From a checkpoint of a small image autoencoder: 5.1 epochs.
Rows from block 3 of the encoder of a small image autoencoder, named by matrix and row number. Rows with one number belong to one neuron. Each number is 500 + 40 x the weight over its row's rms, rounded and kept within 0 to 999. All counts start at 0. Numbers have three digits each. After the name is the row's rms in percent of the matrix's.
Before each neuron's rows are labels from the 100 images, of 14976, where the neuron reaches its highest value: "top examples" is what is common among them. Only what is clearly more common there than usual is listed. The data: rendered solids tumbling over patterned floors. In brackets: how many of the 100.
# fc1: MLP up (encoder.blocks.3.mlp.fc1.weight, 640x160), inputs 0-159
# fc2: MLP down (encoder.blocks.3.mlp.fc2.weight, 160x640, transposed), outputs 0-159

top examples: red object (53)
fc1.252 103:569481459488514473475535496554540491535468562473485449556491508567527466547537528501551510552497527502547474462469394483564445537483585496495498456494527504494461564468445450494503473439487514500533470467528428499563517512440478430444546489525446513533583471468524587489548620519453517469461412480442512481447513440519502465481525522477501458477485473453495518521526525438470593430533445511520467482463494509502497480480521536510555508529567558473540537474468455544506573458468507
fc2.252 084:418510502526471515534483516509513501470467473558508498500500488403516530476467483602460496439523518469409518506438540488372476498571468534488489487518496543531552488510557554522457511482533546553465504475469505530456514485503521550589541520545461487493419535543467470478471413473561479517548559503555499482535509513457528545561523494503539487500498505586530516521433527552544385502514498514433503573516507481512502491504484445420489458493461498498461467490533434448517483598448513

top examples: purple object (53); red object (41); its colour: purple (31)
fc1.512 100:539513600451529463555446470495456548515560524520462478423409430526476544469523485480510510476524472513518504483489598447475471543497486441506455519507567503521469440518489534429571448461515437456513507494509484538489477579465499511489461531553567471490528514481532428520527474540504520454497393550541491515466528385543418480557471544548488491554521531532522515554516477543548477489447536520469481531487532509527551528452515503464549515509460466522517528524443482487400561517538480
fc2.512 078:475508445491487481487533446493507515458495520506477472578442468442402525517485483505474541525458559505427566503537424510497549495409509526432525525547524461487536509506509537498488519477537579483419493451498476503547457505518419540452528493496557530478506500441512462508473490551447502484573585506452543496467505520510533496409476546471428547491492462592495527401523552497528538525525501514488524509493541576494466501549469414613495540492462517489483507529531442446573526518514509

top examples: blue object (69); purple object (38); its colour: blue (32)
fc1.198 128:502556487517477579492465476439461488492542479473473526484548545507521532585555517421429459480517501485600405446587531490441570473556553463504585527493516514494533498512537470502451524545528485530520466447462503473451448462458529475500466515521455541522505431530494518520505503444505534522541545519435524534505486553482467531530514591468583421503500462462443481452528520541505497520486510566508513554501481455401505542470456494542483506572470432529458514505451463453478499466456558
fc2.198 149:518559506510563499506456604470454471474542487581498483509522474489460494502538461548555565458442547439450431609491479564512497467465488567512446482488488530506410511543456483562551469556486523477491512549477462499499494575476517444541577517542542535470509495480481558489467534515540492442528457494459530470502533501457504490495469478510475444451514498569522467499489573494488488503537506553516512444462557464495489579505491433420475541527510548430544445504487526470396468507519418

top examples: count: four (47)
fc1.145 049:534589458491501491387458475450508430489492538496546436512528534526483528481513554461460462481513502568558492537555550498497491530513503519461506498510540555530495462509498533430517565469454506445466453440544458497575496506512444495488599452513532489511481606583515492455427513515500414516528457506473447541449540556475471502479596460511458473478458500531485523492538542526462456417518454510493437484543450487500542539553537545524447509528449505490526500532502493514423453468443539
fc2.145 068:482472512518495487562627547483537569513515560480501481479422521506451408449541479545487599548523498464456491428504528487452515499539551537563507528452481407447542515465547483590471418501511489566480551478468494503527529482459551501480485437465554523471520443463501496486525504457527564566528491505520529560461446476499494509495435485467531505521506444424532454498504485495570506540479549497500458546484511407486457534423486511445565491512550552522483489491481538478505545514508556

top examples: count: four (47); blue object (44)
fc1.421 087:528512428521485554482481532450580498478518527519547467467582597465482548508509498514411577487506442513465481470499562502475455488445528551496373461494549579477461510481542543491531495458492448467524509483513531461512547539538427450525597471463535537516526511539551451438440535509501479492575508462452491530411430545508533485481516526471509524410496475597541543586495512508505549443547443512513502518500457509515541488536469531464485512521513490504447487488487554503514464490472496
fc2.421 088:497466542510521477458590477522481546492518525493442478534417465598482429489472500469538540577519493452512540470525485499486533496524488468549602547461503439532512467471561454601484491518490532549437506491486431501546474519499567544438504492502461499477513481526421577503556479422527517603504463553576517532507558517496494509530459438465533477547500439410488446486513485550457458545435551471534497568510541448490473509500523508467503510506481544516540462442480532503480466500449537

top examples: spring (27)
fc1.102 135:542487506544485502488538428465485497502514531474479466432503520551394535474461464497437419495440470498515505523497546530454508591471529488492545457442493558496502553539493564508527453501465521455482479480534463546460583484463525508526477509472518402475474485617486474454499537482536494452573468543524520529413513546573514457491530463568479484498573489546504512490433486462529566528482473551483577555460480520552486450518522517485455540490485492561429469498552471427552478535507558
fc2.102 119:509551484528465531526520547553532506505488478439514558411439528477371437537448490444560517572562516479495561494502541493495498478472503476488483538471482494502493526529470510469518504476512448551498430536513515465530415564427534548417443537506436520491515593405526490510547539480565461550450485525527500556556474445507416519525532446426455476517505480465488531481533453525472409474473571486498511536494519463480513500465545517544531562494527517534539466484480494552478519524545465

top examples: black object (45)
fc1.41 056:530576498507509475532456475423540547522555491501506464457473536509475520483504591475466564452513518473539417393500528477514478487499518501502485524485473568465549508496462510447465464475523438407480479492519541393566531434512465484523512498494481478480524553512511449533428471586517494506551387539441439473489573540523519534522586454464516496462477473511518500520567548578513552450498534582488526499486533493515599527463504498435514497496485501483485420489509529512480513490472464
fc2.41 058:494434548512491519469550543512487468488494521472473510527503485546494443498519424488465432547516501512451564565487516500526535555477455493484498465470529407528500456514525493533533534514460510586502460460450403547549464553450575524427529447477522507524551507519458536452546486410534481541479625493547534527518439542494453485460462482461535500517505491500488468511446448473429436526536471375541484540556435514448438473503520534512482518518530508484521574493495517474468521505492579

top examples: purple object (90); its colour: purple (44)
fc1.180 107:552507509501509555532456544480527524423508439496515491493454488500488452464466537435533467509475480515484458489568490554471528487463483496456464482446459479560523515561475490454492512482504562443495457453547449493549513523477508479446440523514484466484509517528485443529526496492585594518526555479492465527499545410525447507592554448471480582543499453574478479521490438542633540535524559522436422506488580495520554533528449429555474491575547492520484489457497460466476530512503483
fc2.180 098:423466445471476467511496491557494475502485524483534486502541465476474466496475513526542530459529582541415467505511497499458532425437450537481630552494519516528481462490570526523552550496478481503486579443476510562464466492526468562592574480455515492566476520506423529476495480497542549526523483481508511443492439511538436532482474519418594481525508477512522507477495533487518535520465499524514459551529562530487449463492542497518415508507445602481397549518477494523559459470499462

top examples: purple object (56); black object (40); its colour: purple (32)
fc1.197 111:447453519492560491449480475511583466493578468470464483449481463470486499511489473537542476463466467489495482530581563477433489467478526496513468447533555464471473499568468513537491447462455478421537496530536556514445558454512508491525542504509585434522510519450517479520458470504496539536511481530432523437448465504533477479498489507459527488534458521540515431525468496517557450523506490523463571535510529576567559546587502451486506417540532436518570578404566523448579508506509477
fc2.197 105:456485479474576498539427529501518462540504515482523485500587521539502535534457508505564520506524453551533468444461477533557448470481471544480507447503570519458446434469488445526498449516541513575598439537530491449566489481550466513505533446473539479529500469492560497576458518521471557481400445540499432464503462538474485585513507479501517461508489546498506458519597552462505499499472523448509438502528465467526491479434552455442449521435542527461542492528484526503495516489598420

top examples: red object (39)
fc1.31 116:496496618512479541447501575569497499587554479578540496513547464508498555540497482462527446542435463501462487519512453537503486508528461471557468508480493460484535532442515494528530484486510524513487480429524524443515525422464484488457475465503478538507559546481448514454433522521460541454561489517563555504531540505484453490557491484451499585485439470379487463423495527515469497446534466524523547469603534478493513464435552494483444527491446518515400490486553514549521481527546484
fc2.31 098:486503498478537496607492517606550472508475385492538457507526484488485532412521545546506518506564472525521535546479442468518565490419521485512502452519469497473475395568579548410488492489443466550489466526537457445512479549536436513512433508420479494492478465529517489500512495504527521466522488490493496486405543517499552525467446503533517539487573464582467486481495502529525504563474529395540417517499506475489530509510477514527530516527501501559601486526509493442468471506520524

top examples: red object (43)
fc1.302 050:467443384520551472529539460453549516491509549535543618497473450487525493523490496535524553513509447454468530395507531444494466467544525498515461451497455565471457563475461540510482544462503484505488512512548514436460490535545490508505514549472546503531512473463462467491537536557475451481494383493554541496467428439489583483441524478523512540510472487523519501528445546512540562532463562479547530456521529450473542518437503503455501445424553462443528502538572555565507476498480504
fc2.302 058:500511618483487555428494441503475458496488441494509435492553515498488453522500464479445431473447525542500474573459482498514528524468468473483527439483503422538544400519513494445500513495451472484518485419454468502520465532490557514469491497493484507522547542527503554545460476463527517507507508513502511415506533523483446439549499491449469436471553543497464515484457461530420485462483500482481497562497446549502461474554580549513420591500476422437483489417475460502421543471415520

top examples: black object (41)
fc1.394 109:505479525598467536502479556512478427513471525484530513524558498434608535521485568509482473519530571501521538481450511536442494592538455501483565422543444536477487513516495492394482487464451484460468521428417502469529506548501492528498546487531527491496416495517452527466587537518492514496531512458488483452497516505500505526476543499520523516540526456509504498525488479534480470455433467426552514522449521439528508513440526452466426439491487484527596519469570433491590476474491578
fc2.394 116:479540482545450425470483477492520530482505568456516523474486514572457483519482457551536628476454458493481509509592465497509495456521535563544459554481477425542521462459520488561531502512505485484592443487494496507487527525583486441470417552481545497567619446446547498579431523516536501475504568522500504507478510459416434518462530527465533460511434502490535504424454451465510501483532517532489530503479514448491481517517555432436502458538456533505467488516482535484443523511529506

top examples: blue object (52)
fc1.505 088:459456502513517441502566516502540432465480528572517548468459519534510545516603543517451485481538464498566471479484450479435389544516497451485429524583457484529569556535496466498524527484480536520483545544453520498482455421525494490496513526532470454520509494500502464515491483553538453467524487541474470444545519508509478468476529502573567542513486538446467515469459453512466462453472433454559505478539504483481447501545554649453489492547547488498469512572519538500479451452433447
fc2.505 103:487522542505518529530389484434457564531505542479506460494493497447507515412481482511534531532483582437490500555517534500535581489427587540520545433458449508487459468490469498513472465498488583462512496510561489565430509565577536492452523499484532519494447502482496501500512464509503527464509489482469520529485490523448539537498479493518473502464539480526481501483577535515551555560459499567400510456413495441526477491562467379554459515470464493506510510480504545467442527491605530

top examples: count: four (47); cube frame (25)
fc1.631 092:502495498545483466419499487514567518379502455458489446424391502536505515470455429538535502478475500497495517510514460587541531485540491469522520533504469553510516443546505547540588473520463490470544518493500497519527471402485516471458517577449530565540495568502510483522526544511512603515424547522444513455566545472441560515477452449542487506494521564531498480532455466487521539465555497513517458484546508476511496512429459450542497406486464512459504557524475476466448507467548462
fc2.631 100:460492508448541524608469510521451463556539503557548473505568436427520546521502566488479510566522412504464541453510542462459528551457516506522509433517537466565495464447461471488430498512487557530504505545514511502455457565494464523481514435554422481496483425407446496477517512495442452474521436441510522496535485537566470473505509591523457510464488466443445491462541576552553468535496463519529502450511554464540473535537509517468574572498516494536486462440530480513534477505509539

top examples: spring (27)
fc1.481 105:515502518405529570507521536488464489498471452546568493525463520508459521445492501498532468528515520492489481497480526518513573494509524452534548468545546571491445455447527470439447530415488466503483450461479460529542468427511516508473520439516359516475458507507458489493422540470533540474482529447506531455559509458513509527511547493537465523465576479487535527529509467537506555521438445467512542576449540490598531563568431498495561528559536419456452559507506507461556474525531504
fc2.481 110:489465512480507511512505519512548617478506506436509514488547431535501454468467511539595585466489535494523442531502515505465542420505517447574538456524494543430474527497481534475498547453444494471540521482466548518483642544468491431546519493479518427499552516546492554458561522440526449471530487452520538520465476509577502473488481485416543501510443496469514455414539558502497514513458474504484459499502506576527487519499527562506469462470527489503420518469454526539422514424532487

top examples: red object (60); orange object (42); its colour: red (34)
fc1.173 097:505513483511504514443499556490459466454490517451526491524448520530492459547416631452537453511539545556505499574452436479497539472545459582522484513538463483479526496498601520514474482494481528528469518501497485483464551509525447455561530478491565466516481526438527525478477454458510451505417508396444510476492500502504474426472499499468575514554519520502406485525568515569488442487606537518503557500433521504545470514533448517505458473574469544466501469533455522583513522497513517
fc2.173 100:419511565429486584537493436514494535472534470529476560513514502442552480484544448519464497467460417545503491474508529452529492472469523442480485490460485534512493546554474544540525477508434508411509484521495434528409432512560501548491497603512519511540527443517495461575549550541428504492532519555528482505527538463529554555498571493473462469438546499583512497455471552476527500581475505503476449557477459425531554509458541486487521528450563476486512475523543525467446461486463455

top examples: blue object (69); teal object (41); its colour: blue (35)
fc1.241 106:467437513514507514452449463444540597546495482502468478548488496432454499502502489571506492532479545516442485544509479474510542515549536507561595481555503446562483481506443493507525494525443567474432473456458481554457462484555513529480435534512471475547460479510478529570452524559477418503541484537509481522469497506452596469497481432439560509514543484467492516522491541532453405524563501547596423523447531496554461510535509541417485500503539558479458522466464483466511552498441520
fc2.241 122:473496518512422468559524450557493357543557498470558462443480492480491475489473475543498498509490515543521470478560485450465469537530555498413479524491509521497532494470558496520509464515491507509507469505546522455493497507422432468525536493446519466551555536491517452464485522470506620603487484472477478479512548533515436516444521539491445537499483508543488459499534396495446607478425561498519545479500525584520501492435497495525477578525458484455513449496558477581511520491512527

top examples: blue object (89); its colour: blue (43)
fc1.143 129:531503474492510523479474588550541545528474511470473504510465518475539545466497470588470493523518454506463417503561531513451504551558534407494503451496587471534427406521458543500465539523443492421457449454533494515543461513517468521549493522538477503493498509564455447459502567452451541534475506509481517567453472475539473532598541514476530486482493510494472540486401479513517439470476520488520526541430458484485550451528458476608532447491496384492504498505500524541514556520474541
fc2.143 160:562458501477488638523469560498481512495549490516464522481509576513534575459531486485530464507482503522460481535526547479496509529453530458549520517439518498489447491500435463481477544501472409479476523475533460546485534489464527501551455526608435497438533446509490389460545565482485515547464413543460519472496500482540482473546494501547542512525490534457449534568452508499547462501467506512541576537368532451491479487446432543543492516500486429517494485515463536494539547526467504

top examples: blue object (45); spring (28)
fc1.288 070:494505547524535499465527545476483513550391487567422520502502499490485455445489546472459511539436567551445515451529518555495569394484535568463496499494477459495460454480484491474501518469475548475463454490528563523524458446522480483512517509443518461519471454468490504546527537553472457539555493518535411541518499419498535551538459457445508518446431538557484400462644517504478471493527458534543475509506478510467515516432455501503508500478504546561521463521586500498563511526507522
fc2.288 060:528485521576451569476567497508566522491566483467483453522457510488519421496545485446513439494429477515499480497520504477511495509526549517492511511512472474486498546491518478530465520514421453507495548408514412466568460511576490408499516556492479498541582484510437479537506534484492544588555596532553517486426460491502418559495449484433517517494536524433476504525478467520508523476566488505497468497491414543452499421498473531455532512495438517470479545509492472515557577549421515

top examples: red object (41)
fc1.144 049:488595463540533508469494479512507436445536590536528568471524461562491463512446579450503571413485497444496501452471510470509533536505545456460474473471457552442524498499492499420469517473492497485515452474522468437566507533472460468504492512546538498492513605487516506485497449527493449515575460542491528517448540490528529552549578471487474559497425562528600485567506578551507529491463470535506535515488512431480499559518492530495486537468490448425507442513524559459469474436461516
fc2.144 041:524425571488506492496554540511509553529432458478515436530473520503506445445546435511527480598544504503484535475529553582486547520511497554599531511506489456531497471512522539625485489539503456533495547502464512495495515510533591520551555487429525509523537414518479517519509521496522519563468583518505471568465484516491496479456441497408511450548605513471410516470475460515535485549556587484527464572494470511495511542461519499500515442526555526544511522478470473525497506518486535

top examples: red object (41)
fc1.156 044:529537399595549457497524500489531518477486565526543555509502465500483473508464504494478594516478457466479497457473443503498466510457548404508434480513457518431520482495467498488467480428523501476496445515511529454481484547594490485543470549529543525528523503481485531516467461479453443486579436496545546482482511491465583539534534487537503545507467527532530445577470583443561572493458520495537470535441461425434526529493464484494478474498552499417468476517607554547519486479456512
fc2.156 043:529417597443502518416549532528478497506489475423503468496490522529492417459501446472488456516533541509520524532474575570488558496529465526560518498503507479568510453493545498521526525538462462514499552472484456454546528491456583483471559490442495496503506483491463463538506499529584519579497524546532459505518490487495432428501463417403515466529560486472498558452438406535477451542593527505462532529509476519544462504502566520510517530494478441575522515481414478486437501508492497

top examples: spring (27)
fc1.455 110:415450565494496489502531490509572505448539501466490521534563543456514488464467583516409429545515457505501528480519449552528494484420459454532507436459445425497532539459520532466456444558534492487454537524490436550489477548513492443510485505546510575539513518439473485498477502593539471510465509458466455520562477485518533460472450474512479474511556550487499409556541500516503499431567462541554505585505489506536520511426500473468567434481520489564480598493535480537489511522478470
fc2.455 108:586511494487455528435469494507528554548543500494520552439414518482552489480523515483477557458459552512510515580544577449487470461555457387465544532500521500456478461539481435481509543502496472482559450503496532525568524535536469552521515563421457474465489493553490469470493542507434514482535479512513564483475489452593488568492539469428490499474509569503498535491453505497495429530463452504499488534467422567452437454496497540512449580555460500483555474455519591512500492473491524

top examples: purple object (72); its colour: purple (35)
fc1.0 124:459511613564521526504526516559467473493557477475494442448473513466520511466506526511565527540416454476529481570509484469440452562567503531507436467524497442484529455468464480498517482539539488498492482502545507551526479432548473500548533564438485451451546471494505565538517466573470458446496488497480464527528503436476556516561551484476485471456540505488511559498475451479538519518457526538438634472486433502494521500577457540505512482453475519533523415440437532570537502446499543
fc2.0 126:499522481510581459497451552496522528454497512578477496513542457466405506535494525417565525496480501528522472471479505548458486377499497516482548538442537479460487500451518511492567502475486442450490543520448490441484505452533487574556495472566496641504496525435497525537521492500517476462522542488514521514506468499512516488509466489450605427408496493487551517460570517537510422468570540461462423453497444510557463527499543537480488453474532536490531543524528486528501475568461476

top examples: purple object (69); its colour: purple (44); blue object (43)
fc1.106 119:447466521479499503476459503485443479521495546574447404526500443525441460513575523524497478482435506484486528535466527550504565468461541602473505496549461442483556538469556520466557476441470495549498448448552539556476481459451536535523501531614447516538471494476420570476473463558499503496492481513562512493515494497443506513538514523476492488480463482539516576412574545480493468551528475552461484535527423503531516513525438464474445458513456567541451466476513470567455537520529539
fc2.106 108:581493491498537487441438496399521519508560536560540525530500519470512496548484461554525511493502534418499453529514503444499500476491500484512543482473507526462496514551462512539571420464512451453425463517537437453525499564495503446498520530546463576468430530544531460488511529509537526514612516472489485444551503488449486483554497502451467475474495455385499515519478541470488545456532526526493474476466525517499398580526480542479479466585470541542575538554489478445566504465432491

top examples: purple object (50)
fc1.501 084:523437521489487512483520562511482493582468562455464486435509515445473494506528475431526462500421495538457518554499471490539545562499441515557527510466439467429546468526551504508598479469592510528539541471471479601532495462428514483529480458510493485444492529490510575505485475472490475445486452557423512484442543593479446521501506492559544499533523504516463573505578470454541466513562531429496465549522442535535471531473534492496498445501509583507469540466522499531433513533461448
fc2.501 073:496516525469564472548492435483495484457516507567517475517461455518565457495516572470411531555543526390484455446550583459478475527527519535508538450516455448577531529483495549395484508542504528465481565566463493477546527543518548522446474500520455455501484522515512487528481518543530517567536568514512488454454406535450524454502467503430437518505477502424564495540442490488482566434549499509464501467541492537493424473551547506546442486505473468557462485476503484450514473505520547

top examples: black object (49)
fc1.388 119:430509470447582556480418557473461516600533537517542530513467540447518501494525489513489435542483404459449493534485525506509521543514553507506472427426505507503536548530418487538484531446484533463433582555517489552498446546509523516497457487548468439511453575513535491528493501541552488524495478494554468510527484399545522500535529479543475485570497487512441511459523504500459421455474498558443574463518475457465506528424507553525494446452490443481486537584491481515496519514454543
fc2.388 115:563448480528530529505440565459525470447487534497489513445541517473475500475533561491563485475473469522577560482564523523499528492538524576457487546538512446505468521475534449487539550515500469518515426413597558510532566491481519511567520521401458577504496453491468488426601465440441495509448465487421399490505563512520502448461480475455403514526567474517493482541546486486548453515438470473523494519524506551486519507465487510493507486496471497516517583466521499501513444539466504

top examples: green object (46); red object (39)
fc1.33 116:559495498536459531405533483511484511486520469498511476496503422485465466459540565557529455484542512481458500468481463454493578424531497537474489545528479486552446546534494548403461458500424558562491480444473512493477508571512409531501510497475450475505477536465557478494471554546471542543570530443509494469526494487469453505545502606448494497572443539433386546463500467544494499496485491467480495498528544472521503570516487436553536480539525469536510516519472469611499538554492497
fc2.33 108:519474497438535465507451574558484487434509438539474552519478422525498534490481499592534551466466511568453518503457458532541514443455492504474506544506483529512436503449480513550473538483459488458558497499441492436465500510529473529558510483490512549513547480487527574499460464511442519413502453502492566440486493519564481524467539455509522460479528592571487462483499509556514520421540474512533499491425515452577508440506579454551546504517487590429511479466508578544535491412495479

top examples: blue object (53)
fc1.308 106:506489511531448511528514455588437478498550520476499515551510491453523478472562566481519444552504496512558521559486529487456513453454553459511558514437444545488496467525544428554560518496513478535531435426528558462474459498442496463520553411521482528541571474461521446558496539512428447516543441499470464508557452569455540535420505539513520476508474522419527463508509544428482531474476519509544567502522541501420484582537463510440513470529461545508458499516427551503450535495500486
fc2.308 126:520499476482504516540505527447570494486426511450507511429509488539451503582425471518480551546462509546577574505498470534575463434508511499445422471545413489442511521477481523511476507448491538493530535535485496501561531487512479492458523545512480479505447550535507511515516511437490504451467472494450460515474483496510492466464445451520516509520503509594461599458530456479472584543523463456444505417494513465587568460538531517473476594553509560512573526504528476510436513411517468

top examples: count: four (51); red object (39)
fc1.92 057:498464425541520542507489524446440444487490583438498542492484542453442498571437440475477517471501532480500499464488589436478479470540506543525483454514442519487517556473486524489559457572534503518570450481458459485517516598470462492477527527478510514446525510535481515462547518523528540459509429506482463483518352509501535502528494476481518537534401438456495545512475485531527463513560508497491479552534538573538450485442548495527546578462564502472491505497440528558457543539535445
fc2.92 061:534504549471473484524447475498515537514516463554498462493554442555516503473592544532502458564500507547508526519494399515505524521462506511416503540446609469531486441536605493463430522417473521442432484477515530521507401446556512518535451481530449486560471540499540484513503506531499471490452561488464536445503627521537486502487546481503504538462532529592486499513515495465514594504459463483525560515427509465467522474554492521462511504461502530531513458489572491487504510525459552

top examples: count: four (49)
fc1.24 102:563440469531522465492504522484498464490437488535412555498496500444532415508490556512543476442495585461493401488463458555458511490518549540510444474495486514495506470503534577535469480494493477456460558517411498525552458539521414544551487541549468567500500493482568507511485465555554473518530517504425604412460468479422533429479534474514518483528546464603455516558487509483523523507529478498508526480545514545524501492484480499466531526562523475537490492516506388491503562534516481
fc2.24 138:466543560471469583526476495515524545507597518490600470499563533535433535532558483499533535517446478589513519503590471465570478511498440449429507496520512503506476495518494429449491530542490483507613511533509525502450532488442527472464507450465520425521535445459438516485466483524451557484475488502527497532540513494543452551505502501536514521464465532436539472472548434537504541454415475482523492563476504526462526404450512497525432521425488498475427526458488563500520454463522470

top examples: blue object (60); its colour: blue (31)
fc1.74 096:484468482425536469557466529415526455589528443476461460507479456471533501466572494594542488535529477493462534482520530504518475417481489475497497524516534571556493492518520526564472501463475522485434485455587505484474495470567507539543537526445576391548526476586486483518473543436499421517460519455531489511471482497497562523412469507485613471475538473544459542450444553459497491454493487473508521457541483533535545501485508537504558492449521556511507487533498529480534501557487574
fc2.74 071:549493521555482531482550483518511482512517551518493519425478532514498472483497507480476529456515449519517515600463484517542473514577482442526474504502533472429539476422515441489463529563570469572496558513473476507532569515519489456494525440509498507472528551486453478479465506482550533609576532587545535502575498525505447584501425448467535454458461499440540481457516449496503408441523518514452516527480431420495473528517522545448538490473483451446460435436488522469487550563508491

top examples: spring (25)
fc1.54 091:547456489522470455466409506503555506494537533509484449495511442508485497491532503517553491475463649480457586475529418554521511479516435606442521517462548568506502480533569464492546520482491509526456534572490536493433481510441503459491480523601505484562494497488559473488547464460536535604509494478511470511497499468418482489582520515516526537509435443528516477487505476526532514494457509507455498568435441508461517549445498443492453515462467495559474494474463450541499483535450475
fc2.54 098:509443536454510475530551490526514516483464460543552485523481521506549486532556516470476465527460391529560510492498512445513470516482559504507454477568486459571533506506485514488523511520455529511540488508465539507519481465524495513418477501459440533461520434526421499523472459565496492357464493490478489522556594518553492501437446568532480508486563505536495513517485502502530568507540442506507460454492484442607403471508468558434548494443568492458566501499521532438498539415501498

top examples: spring (25)
fc1.234 078:513404501485502436550505529466590505487427510438460478445511476508488427514518500473488514534502519487468517462559553505512481415486508609520492470463525501489479526502474534565523523502505488440565552504556598491464497491474469479534561467454523436483542548549473496521446501537436494510556483534544488464494472557517502502477518552483537558404504550463474424495549480444490489527487453423584497476587473490457529469526516466555526443475449519536509530541461475494612476496479475
fc2.234 073:504519497419473487439525429527480518526535465546465447512503575533537549474511504469505526500504444504460518553478408427454554536478491468433562516500482554521538485553592527473453503473491574536483433450488471553543475493547515555410481504557548474582514508404479483508575483493561527573442535472527511455512448497412498540477419522490504506473490421458523601474507476486519490535519484500485450489481502459532499489548445462471502524459518461519486538493535537499458573478499523

top examples: spring (27)
fc1.359 103:427540448535513478490439517567573527520507551482569569477475497439541514535496509502465552502470567431488538493507521501415548500483517497461516437508487453494512518455477446527497512491456421518515511448510478458573460533475418487480541516560547448500523467498514505438498531454487517513537526519456589552537558471510505443530483535397494515482454512427539540543407590560542469491504498521504473525611478513491503494518494532501511500495553492496532480466480621480470448554502473
fc2.359 084:539468601477513552493509465518470515476502464508492502521576490512480453461549500527536523460498486517484453535519512550550477487476470465527571514481406507522453508486508548485485527555583421443509540546478524496467579489526588567548437514540457529467494442511460543511460594559472490567522457475604483513425488485496494512492485495544525494478528532426543491514484461485448573466455571540463523521440568457522437440489571469500471430490518488439490516510529445456447492462482495

top examples: count: four (53); orange object (43); cube frame (25)
fc1.470 108:465446449563473482467467480481538559570546510493564529490539480483554497546479504487576544579505494549461441497505441518475545588518445486486498472480517493538497494544533504526500442424495553551486527450453549455538453483472447497411511512465469540545528475490494518524480555573503518499494549459501471423485472434532437497596524490425425530486554509487469532559478431492515528511524597584473495457464469437516523504431494462504527456535477538519516556511444520481450446489527469
fc2.470 102:508557450517468482473551481537516479487489492533392518487475511496401471538506498438474527451505542516438527522495491455532541470412531458488620500475472516518511476548550566563541534550475476507476445575503464520500474521501458545511550512533499529462520534525466467459453488445511505526574498507477548481501559588466508514461459489511554428479511565520470479477455556524501449467490459376551490485509484501485409440509541538499479547456498580454561504493539487576553488515536511

top examples: purple object (68); count: four (49); its colour: purple (43)
fc1.66 109:537468483487575546499488499451481536523478511538511538478507450478509516538487494491439580474455457528501489454426643540452447478513486553457469494498545519482544440510512554479461473435521478454504528525498557509453458511462486529508517551522539541572424481519510490465485514518535551473550552454564525418521475423428475450507454552486409484431546463505553436536519528524505453511538477536473549539528477436428492488460529431503538510510550481471485560568482526562524480482555488
fc2.66 086:506497502471465518415458447561444507537504460556534503488509513516499544576496429525514503487488453462506444524477511497505576440491478509519432474548555502473435508497470470470459435563465513492559485502586445498464467567474482475512480554538578436508534520589521472535490512441497400515513430485476483468505486511522509517536487538439459523473496451537491537455553522514484585449480510469589506447504571556536532533429507461466513518419561489491543583511451523459560495468487536

top examples: red object (77); its colour: red (39)
fc1.142 103:470496539474511424513504362437555488496539492458498512506452543541568451539497455469476529518505536510450463509492463510487436564480456489505448423513473530475494524451578560533479489512546503502504561476480521541456474438494495490452490524487520507536494528515513568511481539467448451516518461473495526452536574453512563481503569514499523566520438527515506496486465490465484452504528534507596420576559519538495503514472562474476575488455530484383546457567519463492478431472512581
fc2.142 116:516500493384430518483467537568422434515504501494494488511475487507518594455506573490481490464448458513476553521497535510522521543471469465490535520497521547469495506488483489476536450463495495517411474531507504574515543461552485499579532477451467461520498519396511440509515484535497535531516458476476489510508422537535502484489551572569527483512563482477463466480498526538528503508422470550494540464460511431550550580534444444464420577613472500527428513492501551499499555506548450

top examples: spring (25)
fc1.493 062:506559478480491437516506454473520543498556516503536548524433448501527518512462525474527598484435449481516509510530482480518444513528518424491477501546436512452477531527436451491521540469466475546457443482508490445556448455538448549570500584513505488533499504488438504561466466469471497518549418520479543523520592457498547532592561469493482553546479504463452518557478523531523462468462557511474459492479551479438544590471507519509518465474559528437538475458545585496474596474535468
fc2.493 051:500396552493536569499487533497528446431440535469540515490556582523494460508515512519474438540530553507494521507469522510476548546444483553558529519465512471551531522476558554520520503530520521487554539475524475527490523502458583442452587447485520553515580442505554521518526510511556435526473576475515460457540439513509426437452408477526500469508496514511533492486436449499508501505579523466529533515534461505526403473503545545524464532465430471522512557509486469442535482533432561